config.toml
arch = "edsr"
stem = "deep"
lr_schedule = "wsd"
decay_fraction = 0.2
Rows from block 5, named by matrix and row number. Rows with one number belong to one channel. Each number is 128 + 32 x the weight over its row's rms, rounded and kept within 0 to 255. All counts start at 0. Numbers have three digits each. After the name is the row's rms in percent of the matrix's.
# convs0: first 3x3 conv (model.blocks.5.convs.0.weight, 48x48x3x3), inputs 32-47, a 3x3 kernel for each
# convs1: second 3x3 conv (model.blocks.5.convs.1.weight, 48x48x3x3, transposed), outputs 32-47, a 3x3 kernel for each
convs0.1 093:082068100096135157144141214255156165144105152134127014113096061138055119147138158108175115154173134147138135124143129115066146129079086125109176143143148136150101105117130122112110156096133076149149183111111123148140035147142105151183148151154168168138148179147129123086137148119115200139210139141144108113148187086148116059112139109095089118121109132134165122131141147105117083153128195119100149123130084112143102173092070165123149
convs1.1 095:073161120120133149148112176255164123104125089139103000083121126124174129170153137101148144167108079161073132138150107090164116125114094123107143082173120113130170115146125139141143122151144182079112160177095089095134141128135069118163111116141131158153108077111123073057135117073122103127152135239163099108148110103158139085079105110130122134119113115147118103153109098112117136181109159146109118107131141141143094145143134084118139
convs0.2 094:128148117134153074134163159129115131134123123121137153133092178102094152089144143163148200122101143088113152131149148143072132165103101125147118152156132108127087121103072129108106141134142204157137120178122086140072154140131128134111086127067134094073128133136181156139172066106145106109182176105148135126106122132044142142128123146145155139124112160142126119130113138126177121101127117130102142166111124173139181121126090166139076
convs1.2 090:077094139168109104188136131142168142143105134134138119115143163111163142101178130156136188117140145132105112123131080117165110125117134142150188102116121122087112123120122152113123187179180143127138105105137118114067192127166147109140092106107159119065134122086139196085157101086146116114138136115130094181105117126091121099121133151148138135170141143145100110113116164123160123085119120064149117103096176140101103150126130076070078
convs0.3 104:139151117102135192127097116123177141171153179079136127161082095132137141141145146111088145104092168144145153089097130193176075154116071123133121083130255122111132105116123111149132129122146113093116083160150137140137086161103127113163090097147097120132109117130137157094144180146076100131088139135129123123137123159146124111148156124181150100137131170142115144147110123104168175112105140121071149114104123105122109100105103142100155
convs1.3 085:132152118093079151139116120088099173124071117106125137165120115103149147140154120083075127102155129180161129114114080182083096131140128163160128150165124129136134146134120046151191115191140106125130152123141162161134182145177095173129166120175117119131118163148157137183097112128095119154117114113130135139106115120129131155081079110118071109116114087185179192176151133121181115160147156150176142131130132127145118168117141158206163
convs0.4 114:151116145102198150120138133089060152098121125217139105055101170092110173123144098140179104160120156118132155130137098150138102197167225102111112120165107091124093109110102122097120128104135133096178158150125070088104142114161135106133149124135127168145121110123104121094106160255118149163075105162082143168133095128163106142177096130132130141124136093153095186135162152012099145125098044138104091171127118172118055096138077164167136
convs1.4 123:094117158097092137102109132126067111126103060099142182099109160107157159102134095132117155117155170081116119140101175190147133207157152148129133159135142158138146095134141108167171163166134143167173166137130087129147100132114084110096092134129074124124075117088100114115166184221164200168076135167097084153102126098121125158167138136173170147150130123167152210159095149099162102125113071093136133146158140174148119211107141199141120
convs0.5 105:101171178162143158143136144140104166058112100024102077147098176135141111083205141089079140149125126156121157122130101136125156177149118084074135158084134123169174122133136091136158159124151143115139211121101193188122113122076155122127145136083070146121165134102117087101119104105157156172138158233150159170114099066098038061118099093131162186171160118174091101177086156112106111118155104104123109117119122107153104121121149096141108
convs1.5 091:208131146154077157110132118082108082099119062090035166185138207114129120088146126121136106138080117106154113157140173111150093144142173111117126133156134146173170145118139117153123153100164076115094169200084134143148124116080135095123109129171106116105174133138114152114098120140116111096120116127158203122157159146104096127169129100148120084137139140063170128086125105139114135115118099148114154155137164105080116114119098145065155
convs0.6 100:110123120133090107147146197163129152118140119144132136145140161097138138092094092196077131159103071153110050076138152105073093102111151102132114090110090116145176210100125157120143097094067148148158150118121112145147117147149121095109117125123162095145087113164093135147199120173165138210121075135115159154113135085153091124113145113146142114120140150118150170141122145088122109160138088158113096188118091178106119146141128107157170
convs1.6 090:068110142129146113180143155154161100113126146147123102175162173120096210049093091208122122126123126112174052112139153168169159081111163105139127134126136124111135243147173152156103156143045106128152126120115138110120125161078158162113132083116155099165097120164165138132140138122142116118106127040132112122136134144098119152127117086169135116136127127186127171092110154105109100143124091147128085162145093112096149136089127134147104
convs0.7 094:086106195095137142057120147134158173118126150078102105228149172124133126129081118072122180104080176162184208125092119111101136107130154136179139144167137095126165182111154099121117147124062100107160085154140153126197091104093098093072181131134142126096189127100172090112149170194112123146083103166213158243136147139061131053134138113091113148084130130120126111148098082155147124104105056135123118168149111061098108143108120116123158
convs1.7 088:134147222136105145082096172143186191113134132068132086150139148131093150146112063080142104110141143164147187143107155113140126112164100086111124112110122122114143153089080134130144095110055125129164124097167145110133091082058142148151162117135107116071160146125155116105073103162130146157090123158231137192110109096070126100085150186114146173105137126104112148124146106159117127130099068109147140168181173111124107116137087103132183
convs0.8 092:055085150159136096127160208121121131103105145068083174125108127103127139126162099159104126136138114120102133118140142117155113141117126131107121126115061119157081091100114097137164092145121095148170089122108092104149104138156166118106163165128103121190117118043078147120182131081131157156169144129109138039124120131158118181188209154112131156144141112181161185141103153102129082113082049115100111126089132167147099145102100148104171
convs1.8 113:045116131156113121172142179158126183140136123076109156116062112064130146087134056086153124129115092105095116127192161121064141171134131144117171148115146141192131126122145142148152092128134135135193099124124106139163185113134110123111114130139108143165148109098073124168146073164107136157158181055073117075096088125171097142118065095117160141106084095120096106130124149099142088119133051125127123146131127126114098118091133203114124
convs0.9 123:128054176126130146146157114177129184143148116138095151083094115112130130189142159085059075134126107110179131115101094090108112135134149155118144147147115130132177154116135126133124107101161114163151143144136235061115130139144120125096137143130145174111119094114081065129115205158140165114181117110107173161141143100124128090094071098129117108145117150093108099128126138148219125150144145101116122104140124073130071109106105127079144
convs1.9 133:142013127114112134153222137134130111133143133126137085113101080140117118119148209106082140127121148156157155122187087127129108131124156124108115138129143121126129129148144110120087128097131150180075114111122135011111127117114160117139083113174105188161130140134156127085106234066121106114133120157196112079126119082154174140101129133122141113142083187177155186152136120113199131136154176125146147061135112138195095164135129144115072
convs0.10 102:187228172169120179096105102043179141159121144163196098177159150101158152127137073104121075144130120141099133093139128086083079097148154140094128128137134170136156115127150141149147166218092155148175124163154152196171150127164096153106135109118102146099123118159119151069125113093141138124133102165126118151153148103154134155128098107097098090086149151119163058134122163083073178122114130121126074104098127081163147113113103123116099
convs1.10 105:184141128074112095097079056167111107145129070149078217161151168101127150121107093169176117089117114135136128113121108130130171101108095140154112127105141163143132134064104110125095113152118095097136090122141115163159152142126180104140144145064149090099105101132154091173080085138124132108162150118070169170160115150150089127160108152140175155157187084116074161104123096124046121097145130150113109125102132097185182094131097106117223
convs0.11 112:140180103107153139087144180205096140130127155182124171185088139144125160139164157083114109150116112090142118143155182125153135160093164099135150125127142125082155139170131088140168138154121191197148140122084175146134058168164163114120125073113143099133101102107109143142161099133149173184141172138164182145132162146069118052111126093137100088174103183059119094104141073159220123103117114115149109132135095179081099130102154137120151
convs1.11 093:132218190133182162144118141102137133109154098131154174103146140147164147185125163084145123118125109166121127136122089090051154124108167117154129143113127101116114125137102148155141108123127166094146160174132162113114136225135098159150139065135137080138147130159097164146097092110094106121132112132174127174131106147111136106121181096108126118150065151149078085166134135087194149168138140142130145139145107179066182122175109153155057
convs0.12 092:138145102147139077129081105255155152158141087154133040132139161114158154095121159069125162081079140052085123141142176070112133137092209149127108096149101132146143090114112130142122154143133124140153074137164127123133182113111172080113148074113130131116161126071107119103145098074149074111112104027148134117121137181137126103104125140123147131130099138107113096155147129144124117120122096123111146127130135085117165073152162090115150
convs1.12 078:128176182143117136143087123255091123165094101094174000116109155130051179128106129122193177135185146137156184059132126119133164116141116123138161086098139126124129126114087090135117129144130175156153141138201143136168134214123140159106127132101106116087117122054119144072166135116109171110153146109088104101074148112151138096089153125115128166089139172149146103101106129145150147166159155140139122129142105141153171139125191095147180
convs0.13 088:148113111155166086135151093109126107137093158200172158131130140152173194118138093147145099163107124109144103144059129178189116103116140091123103138177164088134068075140113118120120130096100145085156142091096106097148140135140066106150161119084109114126115168110123124130113123119052139124087150156093107128150125153158081142137144119136157138136185159187027155105171132146134089144140126132127149146116107141118148091113100160111204
convs1.13 086:156133122144112153187120118090042055125177088171135142162100142043118103093146118121115169156143143137151147121100136113069102139169113179143133181104123058085096146120171157118116149072204076147166161114106101162155182092085089117136132111095149138171156100153147131135097092123154120160114091101151131148116136133132139163081097123130117115151156114151121076128124146123178153107148119127137116128147127044108087150137136141181134
convs0.14 103:150097117094095144104117116180125125165087167092092071120108138127117101082110121179148192175147164151117146112146132132115112171143148059071138185164148099113134128142149116116094087117122097121104095138147108150143158135149156136114117164092109101074106129145163117159152130129128163098109158107165098124135135124103145047105147194107118127128140187127136190140128111154167144130146141156101129106113113156090117127130138101083085
convs1.14 083:150116155137148138088164118202134155116115089146141101134153127133154074123138072107124090105120129121149110106150122122104119133151146123130121160122093106147144126149149134127151056094089114111131088139140145150152118100144131133104101085114115107077088129148181187162175152188155158155145141105201132196139115116133117122096144118121132151096107163120090134112138145099108139114121161138149131089108111125154116113128116135159084
convs0.15 113:139189153120125165108137143128170157118078179157124104158147138151124111086157123143161121111138166164107138112122164122114100128152114161078148143161058119172106142152141145147130150127089174185079142169136232178180124118168165109115124106109117140156130087114144116120156169142141166205167192224191145135109164149135092108108139144152102128115132135147116135114106132056179170126085120097105118124121084137152140107073120122118162
convs1.15 118:177073144137122103092152142205065164157133183135108130161118153098110125094142131129059100115152125133136128107199139121130154155112130100092120169071140138126114164120134127109179113102172086115148100071108173172155180120116045155147059107139145126172129097159137120113058058127175115144148126111096135150080131157116121118121109094157152101161137164099104165102134166081143082099129098113131126091126112009145182128132157157122155
convs0.16 095:126115111095105147089116159015111092079142141139114117116140117097116125126142112156133151153122137150111088101082102101156132111101135159138150127201121151156135080096076098139129219115125131148092102117140208103156102128160126123144115124144153095107164101137149123119158144174132151137122153140119172174122164137150104101115161140125110108093108122145147135130120183183149157117114139114152122105141123170178127104128092025132121
convs1.16 099:134149130117126146120140146038088094090122106148130123086114093146130131146125158145156137124129131131133141081113067106151169156133152117139092096081127108135091118125063123123178192136174114179117147127136255096095171157174142137113072103130117092105170189094169172084112109147126112147073137161144167182103103143124119096125173154095134135066088188079114181060149176187135129154165163141139154094117137157151211144131153075113064
convs0.17 112:133123110162117122172179087188042163079221126140082170170107106095140134130163126147115123137140156138107173034205086211045189130178085136112106125154070120106132060134093126099157141129112131144159127106050094159109120146128089118123116119217123146105168090116169164107120145111105118148177118139120130157115110149090089157132097149126142121110105126115167158144120117118123107108141126122108149121144125156173115127120073195150098
convs1.17 099:196156124169160135133118097212141109127185091149102148181102128139121143155141140102143174122149155178166183136119075132098088137120107076147125185109112100172118126144114073201135176130180151113132173119090079127112096139180137180120128129140143133080163098126165121117083123109106114137106134139120148198067139080071087130105161130117137176113122151096141187150155183146137130104195206122153181167172164168130131157125130165101102
convs0.18 091:152136190070127119103116010108132154113156106096079136107139092161117143222145150155112145128124103194140161123126120102149084143176143113135130138133138146121115142113137122156132134152125132106161134129144105123086124164197143173114059111111190147198121108129148154110134110166168140124099098150040123066133169131114224151116090071161160102153127164137144103118113150133064120069134084116119127130097146080131136142138141119083126
convs1.18 087:198127108140120155063084074147141174098131172095128151104110062129145068225154165144144119141134132165135187131094081159126138145168099112144128114136147101120132138099166092113135119129123151119145116118146069170135138119178122094099100129110173126182129166130135118132116142148154131077133166142074075084126099141118133155112100092112135124200178140092180128106130167136096149080153086131106169172091189112163114088105142105132185
convs0.19 098:145143177114166144148173151196149107183105123148108131130134206096149139085129175085121104125082118121123147115109093162128076133109049060124129100105104107118107120104143118157115116100094064114166115085173125103100113080111135119113174145126140120140130121100108154149076150075117166112063136127138170100113097170135069160146113136161181123140112137140094138106147156121162255135112049126087105143134071116153054159126071145138104
convs1.19 104:101117168126109126090124113142105128153120084184127075091148213104128172042125148072098091139138133112136157171172128141114071147140100139146152129150117130139145156153158113131131074091138145142143111155158108122140141080115127178122165167181111074158109153123136125136155151127144131153184154171147164145118130181137102107119146070169144097119104108061080115195154151161149111137108092123136124176151114129114112203179110236138107
convs0.20 082:128109097110121088106156089109173132114147105065166159099163112137168147117057172182149089154120085181113088177149163119166180098086083102117074109131148128135174120148120151170112123119095150157133111132148119152093119120135135143137114087156112128089064091159107110143095061083152117048120104127129153107097156107145098093150118167187110129099135135133101099175113144122149152116160115125118146128104176166084137133152154069090110
convs1.20 088:118112156176131124140139103057143163153134076107077129072211139126077068140068151144131097129121127146102087152146173119098110086140104122111106081141114151123109176164111110091058107113116108157158076149135076125075148147135103148129077079103136132102092137134201128100112107149208130138163160174143158133148151124165054090156138175137102119099137153089087142107142098152161153086106105089107128106094143120167173087111124068117064
convs0.21 089:111146135111187171154144134101131108116123123051120157108105142118080122018147105135132193105141134158176135079064185088183105156119177091101146127082089083141143110107142128143178095139124083120066083131152124189160136132081186123110189090116093133116115124133101088166144116173173215159171086163115129103165163143194126148167168145131120100130100070178138068168117106108102109130092169159096099121146132100082098108074123134152148
convs1.21 090:126131167092108188109136180097162212104144137162151141108089158118158128058114125147109128140107116077141090080112127115064157096180164126114140153146115124162114094133134083132169118132156091089116096128179153157123161138071164130080189100111048156119119158142095119130132163089155059084144178140103114129123110133191158149153148112161129089144086089159157072155109115147151114133127168138132114104130164123104071144158145158160151
convs0.22 085:188210148144149102129083116181135149098095144051120116184136069145089117092110126122125136127133116135102117123071062095160127118082154099123132140115120107143133097135100154141107129120139149128104136112150148112097117179127145180140099169148156150155126168144132158113193082192159148093164165135107120153111148154107148150133086119131090101101085124118046045134140150191099198106124119103131104097113109133142147117089114106186102
convs1.22 106:170195064152117088115093088164146217133110112123104089140148156112110133089132076137154157110114141082122142125153140115114203193117128080117148157129119147136155073081093169167133159160142161180147115126112146113082128123150143092124114093101152121123106104122120097127169126216172126138086164103110127197103110131120132183099128121122157135102120113062099075126100114201192124114067082138123110127155147149077150103152125111103158
convs0.23 092:092198109118171168115152222060146168158140124153255134214113122153123158140120121148147123117139153120112146097210110146181061140120097112151106135154113115105108145168125160149106194127115145124133127109097123100112135083135162130146128193152109123167087109121147108096172098126167119127172159113135148139116192169085094134118112096144142114106104158171066121125164138177191084104140127161131104141147125147154131102121095089095136
convs1.23 122:073113120112114155173136203130046129083189097153144141116121130077106056078116046111164142100165118088105120099126122179103153152105154106120107036070076096097105139169109092122099167148148144151165114115136111116119124061118149116104120123147136126153115129185068137117178153139169170103159165100117170126081105173147097123101152139127142118111147156126094118151112145095142140127094076130089052112099149131083155121113128123104111
convs0.24 121:125156107095123155107114096101117099151137134113131098112157077114119131166084172106127088141140146174132114109135193107161184082051112194106225123180082227087192151123135125135115114109143152167129106153130142121136135119159106167152149151171139125090118164110146089095099169150207151085154157145105136159133069143074156101120113167115113137105141117126161140151078156097162144146088202121109122094090123133174146122063090086168109
convs1.24 111:127109107111139146115121073139145136060086134116120113125108115148145144154133161111166098169106093193141133094117103107074089069090124115129070168130133035129114146142121121110135146107128131125103138095121127120112105111143141131146120144169136133083134112126189145101108155089116121076125093160132143129155126121088119133093108132133142143120141118103132157140195139110092155172157184135163158167137154165125175175154153083113124
convs0.25 110:096109145180124155145124166200138113133133088157164109148111145166145143152144150099122116135117103171176127153116167078081166149157150080123179078072086099085082167138100175145152126151147105135145137083095077132098139119083132112105092168117145108162112095074120134144096161161118087161094130095123125064145130144125179157137160114123159173148118118091093118222135068184127123116081141104129122124122112201102137119206103127098135
convs1.25 104:111139082136124124143151108133071115108104115126112157112090180140141101148140053142128083126075106109137150146154136132176179127142093139187092150168155099119126156108117156102135158102111134124147103162133145114179127085124128127086189142152123133163172178155165125145143143133115153150059108151114079123113099089184178188125126156102100105129082111086116102165183092120127098126154054135106142102147114114158115096032177111104058
convs0.26 116:255128106117122102105142056000201144181174147166146220087110114125098111142089112200117123143138146137127131145126132112089111096115064081102117124113107131094155126095095136102117140130155119147135123130132121127157219118140159132132143111196183163172127127127112104139158136113109089127117132142120113163097107171110145068127130126144130107115095089075164143112143144104148186096128104119112144123149163154128152160099125123128123
convs1.26 112:255121109120141116128111039042117098102155114098083245165131111148132122140181170214119115134142119125136143175129165131168118120139157121145133105136129099138119063115122134164106141139176080120105157136106114108119109154105116103129087109147160138097153148116114113125108122100124140135160167097176114118122135153093144142197126131143139110136135130041112146113114177165127162075112136092141129106117192079110157131126125122089163
convs0.27 094:131063126127109101097101118112150152106073120125154119124142124108050098099101125180117199109127125117150093177144050053091186141108051100143142118167124147150140136166136149161117131084161112102093086182179119114107148128126134120140136162105127151143106143181137123132165074083168117104146116069044100079156148119077108165144135126108109083147147115176147161132161126132133100117118125158116128130139155098097101102083151119098091
convs1.27 095:105155136134100105097159072087048087158168124108121146126140153114169150155120141143096116125103137082144119177122123066162204193114082118148110174105128102146130140167131162102093079100114148144136077098142175131118127090160122164120128137145143124095092128151131128123141138080158123068113140127090135142128128115149094141168116154138164128095098137142128165134092128102130096073155111150108093143124136118160162074144135168153128
convs0.28 103:163148127150133126182151183125113083152136062156151104130083151116135176106131093109120088135141119123113042149134123130127111054108118122160134160139158101168163144130072134114106232097126097191169138104093075145173108105193089101138051092161095101233110133170173123175106115092125121137047103110193117045109100142204128115144131067134137126109121098133109102111127156197145124153109080120091129182105078143133151133114116157107170
convs1.28 094:145122107145123100161161114136143089186115082187128124173126096115126138123154110211166152114136084155129064131097159130124095152126117098111132113141120090104145132096026121125128195109114099135145111160125129109133096131179116147126031135144123164172079126154101147163145132154155121117142146128183118075151138119155142084167125113148105122163130097135092095124130113206139143209130049157166090177133060139146101154153136102116098
convs0.29 092:180108126128131114095100091100145127080147141092136184137085139130088105143129086121136129113137142165153151143131118118137120110146160111133196132040080101140158105093144120147152114207152191057185156137150108164094116119183104144142069147119089140110101128131146146164157171126165116138205088098130137158147099149141117198129112130146122111099143103110151188092125145014053117119124088134129119139149170085123088117139124170105154
convs1.29 093:167154174155146130096102053099106146190066161168118085141148148085115108146153137078079092142128142181132213087140178094088168115118098097139133220142110112093104106059141126110129123162116119098151120154130095217134106099153128123155101122111087123090124142140152143175140154067105125138152115122108135151140114119122107131127123156094130133127144132149198198060181166076090170098121123145147132172102092104140092115141145169136191
convs0.30 072:110068094121156104083149092139104087125102103149191139149110069157113139179147152065080107125068125068105102147084119116080152156131105127117187132162190128108220139145083129150098182153174168125088107159102151140100140132159119122119127191166082184110140166192130187180171127148177126155149094116179151140128109156111130087147071153109122101089055150096166089075138157157121103113148114112113131123127124170116139133103112104158123
convs1.30 088:104056157105104141119153097134134125149155140161123088107128091152114105205142124135126133132142114138122111148115132108170164126156135154138142186144161147142146091104108149096149162131161162110090140102145172110073139085125172153130157126140089128083123147157180143158145166127108154118100163117199166152086104102074092085119184185150144160094143129095127112094104133135096146122098124087147140086097116153120153123115102144109052
convs0.31 108:179161134127131164122127108151122133102175136116159059136108117179148160130127102144144129099099091072104149148124157150151087072138141150195103144113109136135137114098148109113162164084035132085160102080155121107101136090124141077108093119112130131101104140083159159136099174170167170089125147138197146153187105137101143107124139168120172179087127155094156153189132146186083211117111100124132080090136118097147169083114096171104098
convs1.31 113:160180122156116119075112112136081200168146130114124130139152120140170086127147113089100117099106137128108139136159188131103196141165126103086156141117093150120116084110100136152115118129121120137148090154170098143151092098130099100123120173052124142132112108113145120123156145129169080083103134179110102171158156161120127085171148126102139163127150133092170110108061120148099167084067111113108096106106108137128046109139197100064128
convs0.32 089:150094098114206113175167159144164156128092038110146061086143144131125185178139129164101091131169132166134186173140159097120149172166123113144143082032221123083175131165091149066098162161118127154144089189149076095150067085146075133188161163118159110114109118114157180080105153159104112152111172171057106169189189108126111131126104160102161094145121133165171183127153130142145098133126124120116148119091139108087124113144184122128104
convs1.32 090:157091140133098138188177085137132135195127161107127109143106062140125150124127127113120115125120174116153138075211118149142142103147106128149158064117165109147128132133134154169141149130141146153147162111151128110130107120142053126172096141091107086087131125116145105097116120129131146178111121190152153142108098064066119154101138095144116127151197110167136109141063132136046105163194176091134139093123143116135133084118142093101149
convs0.33 104:004109069149109115188128176118119118105145108179143188155166172126116125114130144060099040146143126247131255129122101086074125123114127162147161154164122118116131081119093129127100159145223166168085136142113148143087180110141150133102095126063150094228120091162095128140174169194128114115031098085080133127139127147139115190060119123123137132121144148121129169142086122107151127086079089131110112142142172107120080132123116164156107
convs1.33 098:024112068133143097170160245107098129148136117154142168144124097111104087054056072033125055137133130148118150149138148128121120116107100126149125179129104106130086045068107141148107141150171165096106143102117184133110232130156133090106135151033127115155119149130075156124179161208106165117047119099007132083114128107106164133093135156078125152112116184101097122131185150141147117040105089141149156145151207117060118125122145167129145
convs0.34 088:175090118179114136132149103114139193161110101095077110136111158193123128141101148126159123123100123148152126159121108170158109152155205132147120062148117170126073124132163142104117107101127160111117111114091142123112150087127132134079080122074115146116140141102150135115120150126148163104104109122081111154139134148098103149153113107137131182133106157149132130153099121099159180090136143112104107115109151167057126137138175132137113
convs1.34 108:124107130114138094144146112132168175102150124113111154138133070126165052171165112145123115147106105122105106096143129100114086125138118120140142124140128130125097126120107149111106108128124123153088150170140105155141161181155144165132126117107116117084200123152112088151123155143104094098146146129134155161144133122115157128116135136117100136119117124108157138145152111098119163104113140111140153122113127149060145097086100114167143
convs0.35 095:156128115149098065147125172064104119071120160084162197135088065121112185132158106068130093108121150159141149150115126155143097131076114133172122139183174118163159098135122141118154075086155118147105104149145085173136143118095145136100122104094073151106128132101104177171184077078169099101197093042164072140082088167129148144155179174131160118147079117124148112131133133122154104121110169141128140070143123128145096122149178151113129
convs1.35 085:152126142171164073085127077043116157103146158124141185127099122105146127166187110115125103113154156147182144145155126149139083107125110112117135089104114156117131114155165128136100100085166126082175123121163138095160100204145134134114125107142081075067166138127161095207157164091109143121138151092164094158091155148164195100150182125149133132116116126163098126126101132108128141176121218108119128080172099144117149105102136166107138
convs0.36 094:104137072156141159179129215074124100077155103095148092153103119119142181137154113107097129092100125141117165143123150138137128096087151156162125119106136106102100135132076104124136117106102136163000180110118184074114119112072091142119130129105117127069080170148120147110139114138127114126128130130117169079143116098165110154140137195145154142154118135110141000130113124216098140133123138149121091072149110083111176129115119101107150
convs1.36 096:136146065077121121162134138102179137158141133119142138145109079118092101105167117097093154107143166126167145109192146129142094109100075086100123130093153164116132133119145153114123143112093146129074126103086170087143115099135178092151186173158129118134130138139164136130124114117078124128158123079145145094158159079141102145111119112133092114096146127146147000150129137194145127124101205126128149111142122103123206141114089103149148
convs0.37 093:146114140101144091140116138109122119085107166107131211134153121084123110123114167158146132124120181118113128075141115149127159151157150147123065176097021178129155143129168087145149084149135174160104151179101071100080097123136098075122106068090147155178103124114129126131152093102100165100142140123099147158102095143110145163127113106137136115134118101126146193168089062095124163121118116139074115158121116107049054133176097159146132
convs1.37 097:113168079101120144131114127089069148045073093113102134090140141163120126112083126173177145114125130129127123110080104126055139099141155096098131255126124207103132134134171135148135076165124168102154162108116161150101148171111157116188144096143177161108117145166139146122085085087129081113105130127152145172162148141113135113137148142097129103102116130120136127172168067163140162147100132159166134139201132141117165174130088148202150
convs0.38 094:117069219110112140128133166161151189097168124108118142173155111156120193171110116120104173102162146016080083086115175108119111160093168154113128168210112175110158142114155095092149100136133159114181123166126133146139086115127146111121154131184083128127114120144078118182148167085099115099118114081187112170117119129086157129100131072121115139162145116154156161145126164088147114159131142134129137154092130117138152153080182116098155
convs1.38 092:115130096135125139072161137137137151116126117062125097151124111115141139189108087148135216116096151041110085123171104132122157136125118107119107183097123106176143101155194102140174092157151100122134142113156099112134053124126136135125146142182062167221120139121128139155161175151131151148129076099153132166156125170085124105141109064116155122128131128142150172118140085103123113146153117145140088081129092089153161112169117125116123
convs0.39 088:141116148175155165179158144064122101131122149121064131145155123163100131095132071148105160121114151112122119158116148137107132101141109129109043106160084140130071129115181159116134110063079140104123146150140120154173167085159153147126126165117142139199139164133047122110152139072163140129188182129098113103148127153226189181154115090139095095150090113145150209160144132134128117138130116109121150112108138089165157102152149119085141
convs1.39 094:147081077150141108143165139102078056145119114112136097147112169128148088095083112151089147132168133111148115116100104080130119079091065191143138132149155168128133173182135125117071085146112144155172115093123143135159160097151151160112129178087148165219123130123053101106118049112113140120147109099113075075121142179165176158122128097147127089169140112114158164182123128117121107110114093106105140097140089099194140085111122126092189
convs0.40 099:105166111113143131187140096116095087093045120061065066098111166093137133136190108091091132153083121126152088111109120153123151190106168136148117131159136120129067150107169157165128122124131097103103154188103157191154171207198093119126105053053077123132112132100084138166153135115189114121141162211115146064105090115179147116108157133137147169140124139139135117114157146103137149144102114113115109122083079130226189136093134124111138
convs1.40 102:164112099151136095159118082058186137110061218053065096120136094155096123127143136159096117098152100089131153124190159102156159151127176179140146080144106142126091158129114116056153102118095070063092124092117089138110197162148140142124087086105146105133112100122119100150124147078108150106144119130096136085167121135184120106130141138148171152120126162113102137124137148135062133131174132082106135104114096120148109069106109078061096
convs0.41 094:118128129161135180149156190085095112095128113087139117164142122133158182137136086131091115171155083089137145087169131117147145100129120071042178061093176081064138125116127102108154116117135107137120115151137130115122109126088110161126106112123130156128149139118151106115188099104172136099168158131079099068153156064123112101161123134118142113106125118186143131172138098222153140062113110098107132114153185108155049161131127166147112
convs1.41 110:076113158103125111148144166088095073094127123123147170119126090057080135130086115125140101136128135146140126086107149079103118084095122115146145105112138118160132147126102099119150117122150172147100098086130087124097138117135116074138141151085142155101120140086110113129113107056205095094144149136116094071135112113196134112127132137131116112111130088102115055172089110143141090072109123132107134109144164152140088108119107157135099
convs0.42 122:132162129178148108176190166144115079087104104106125128073138138178100118113147112216142156103110169112122142111141135159101135143126155121123142118103141085118124112105068163133080163102098123105096125127174109109109127134164140106083136122139152188095113088119134082140116153157219161118100121145163142145105146155133119065170178195119167153098163126142124090154145165177094151098029073089124127158123119170116134146126098134118110
convs1.42 124:141049076133127072147152122122145084122158157127190189158145167131138112121126148149121125104101151110112124118145155190173175166073142130078128126180190149115160108098135127128057161127089097062068044103096113068098132109129162112149132172106114179149122116101152141088156121071173117072183094190108134133108078166144155132153124165111133124131140128106155115031130143107108077086107129082102184130163137104128116053118130140151117
convs0.43 093:101129069142126139136131169165120118036145126136060188110119066119074082146131117097118119134116158160124125159096173141117152084156093127109095108124150144117107085091122073104122155111158127095089149162131185162177099146107111108124110153160161131149147141137151132153120111114101150130107194139149203148070141088089119121111112106152139128103097119091121133162114119124198126145132180122103141082113106179132120146135081075129042
convs1.43 099:071165067096125106176121162079140147147161191130140132123121052141168111155159105144146119109106158134101111176081179101156099108144107108130124075120116109150120121148125141174145108113124111143108145117121137164141120182136103133140110113170140090094131079159118139120114111172082134142114109130166101125125129137062063119098133144147092142163116155153064136142150081124169131140168180102104110087115105196115168122133101098096084
convs0.44 096:162144051143121094173097064092008118127064075084175156175127144098125098089050097146126117137126118211105090091201099101124199143093148112111197137186132074169106125139086116132128136075167128149085146142162160076123165144115100159107114132159141134127138109125138145119047123190103112165116148177140080082103155168175150141105124125139149118124140122154098067149118141209119123126127148149107107139135137134125170117056152112055137
convs1.44 086:176152115133176082176112134086058163236165133153180147147195137177146147140117088156109046127132133154150129144176116076188172109094131107143089094098130118126124103161146125095103151136154076127128110156111161113147098154098139108183126133093157095101153166139144118147116117142117137152085107175120098152104135136130177094181123148170140174118141153160091075158129080175137149112154125147122099131150132120186163132176123100147144
convs0.45 110:198101128127104139110109059085133057157073152118135148119174138111167078097096123135116179108125131094162086136064166146136123134194075116166131125137114101129130161145142137096117096087074150159130119171121137094074102105141137120155124137122114118147114114164103194126136182075175101121159137157135122167097121104182136165102133119163147149153076132118083121142113118078173165112090124115118087105114128115100134134132100117097133
convs1.45 077:197148161133155154157119078144075145108207111202139138187180199151130180123139172156138165112151097154178161152085121158125099126110099134149134146125106089136165206176176151140135132081098140131139120131112110101101103107129099111116118166192143135122072114113128102097132134103160149126155135142079128113165175134152136123149165110127125103148134118125128138134139139147194160114128160189153144160181172131139144147140115170150117
convs0.46 104:134110085170063081140160168124142128129189102126110152077137097129105068117089124170131159126138176124114068148155125126134088022073095120076105100100103114136143127125091135117105139157090132101137081123152093150114214088109145182169130191129141142164163133170112138122176166109140166122140112083117107100113159146131121138112092158079104109120129143126164161151168145077157127161161120104125137118113118174160133143125112133138155
convs1.46 107:170107079138154098165157164092113129161161178161161024078121065111102126114070105170111143124105139104092107116177133123121089091117016118121115123146129144129091115108102130133089133106133161118127088116141102141178170141158122135131187210125180145175141137110120124125105139120099079122152085139105128129106122175150143063127120133114084132081104145166130171111093106063107083135118137147152109150137063107167143099141120083106120
convs0.47 097:117122159128145147094129057156138119106140116118144104148141142103103152130071102114131148067092188126131230129124115107167163124118126129144108121107176125124100171127116167122127147135122102125189118152142091101166200124132118128170094114041133139050143091078133156103147171143120109112092077139203129160074146139123154042132119153133141164162125137113135173117093069112113140121098160131101168137133174155137157106128153116080104
convs1.47 091:195104151129116152079134078180142115154148143117156112160169132112141147131160111046150143059172175099124198131112119101081123121137097121096109104134121122118117134114124113135126143085072129124146142128119087133144144101121113126130094145069094096073168166138193139075102148177151140113120120151219136142137114174100128053146147109091138157104131140114158143116126153090142143102122164089161121052098180141187183089119138084108163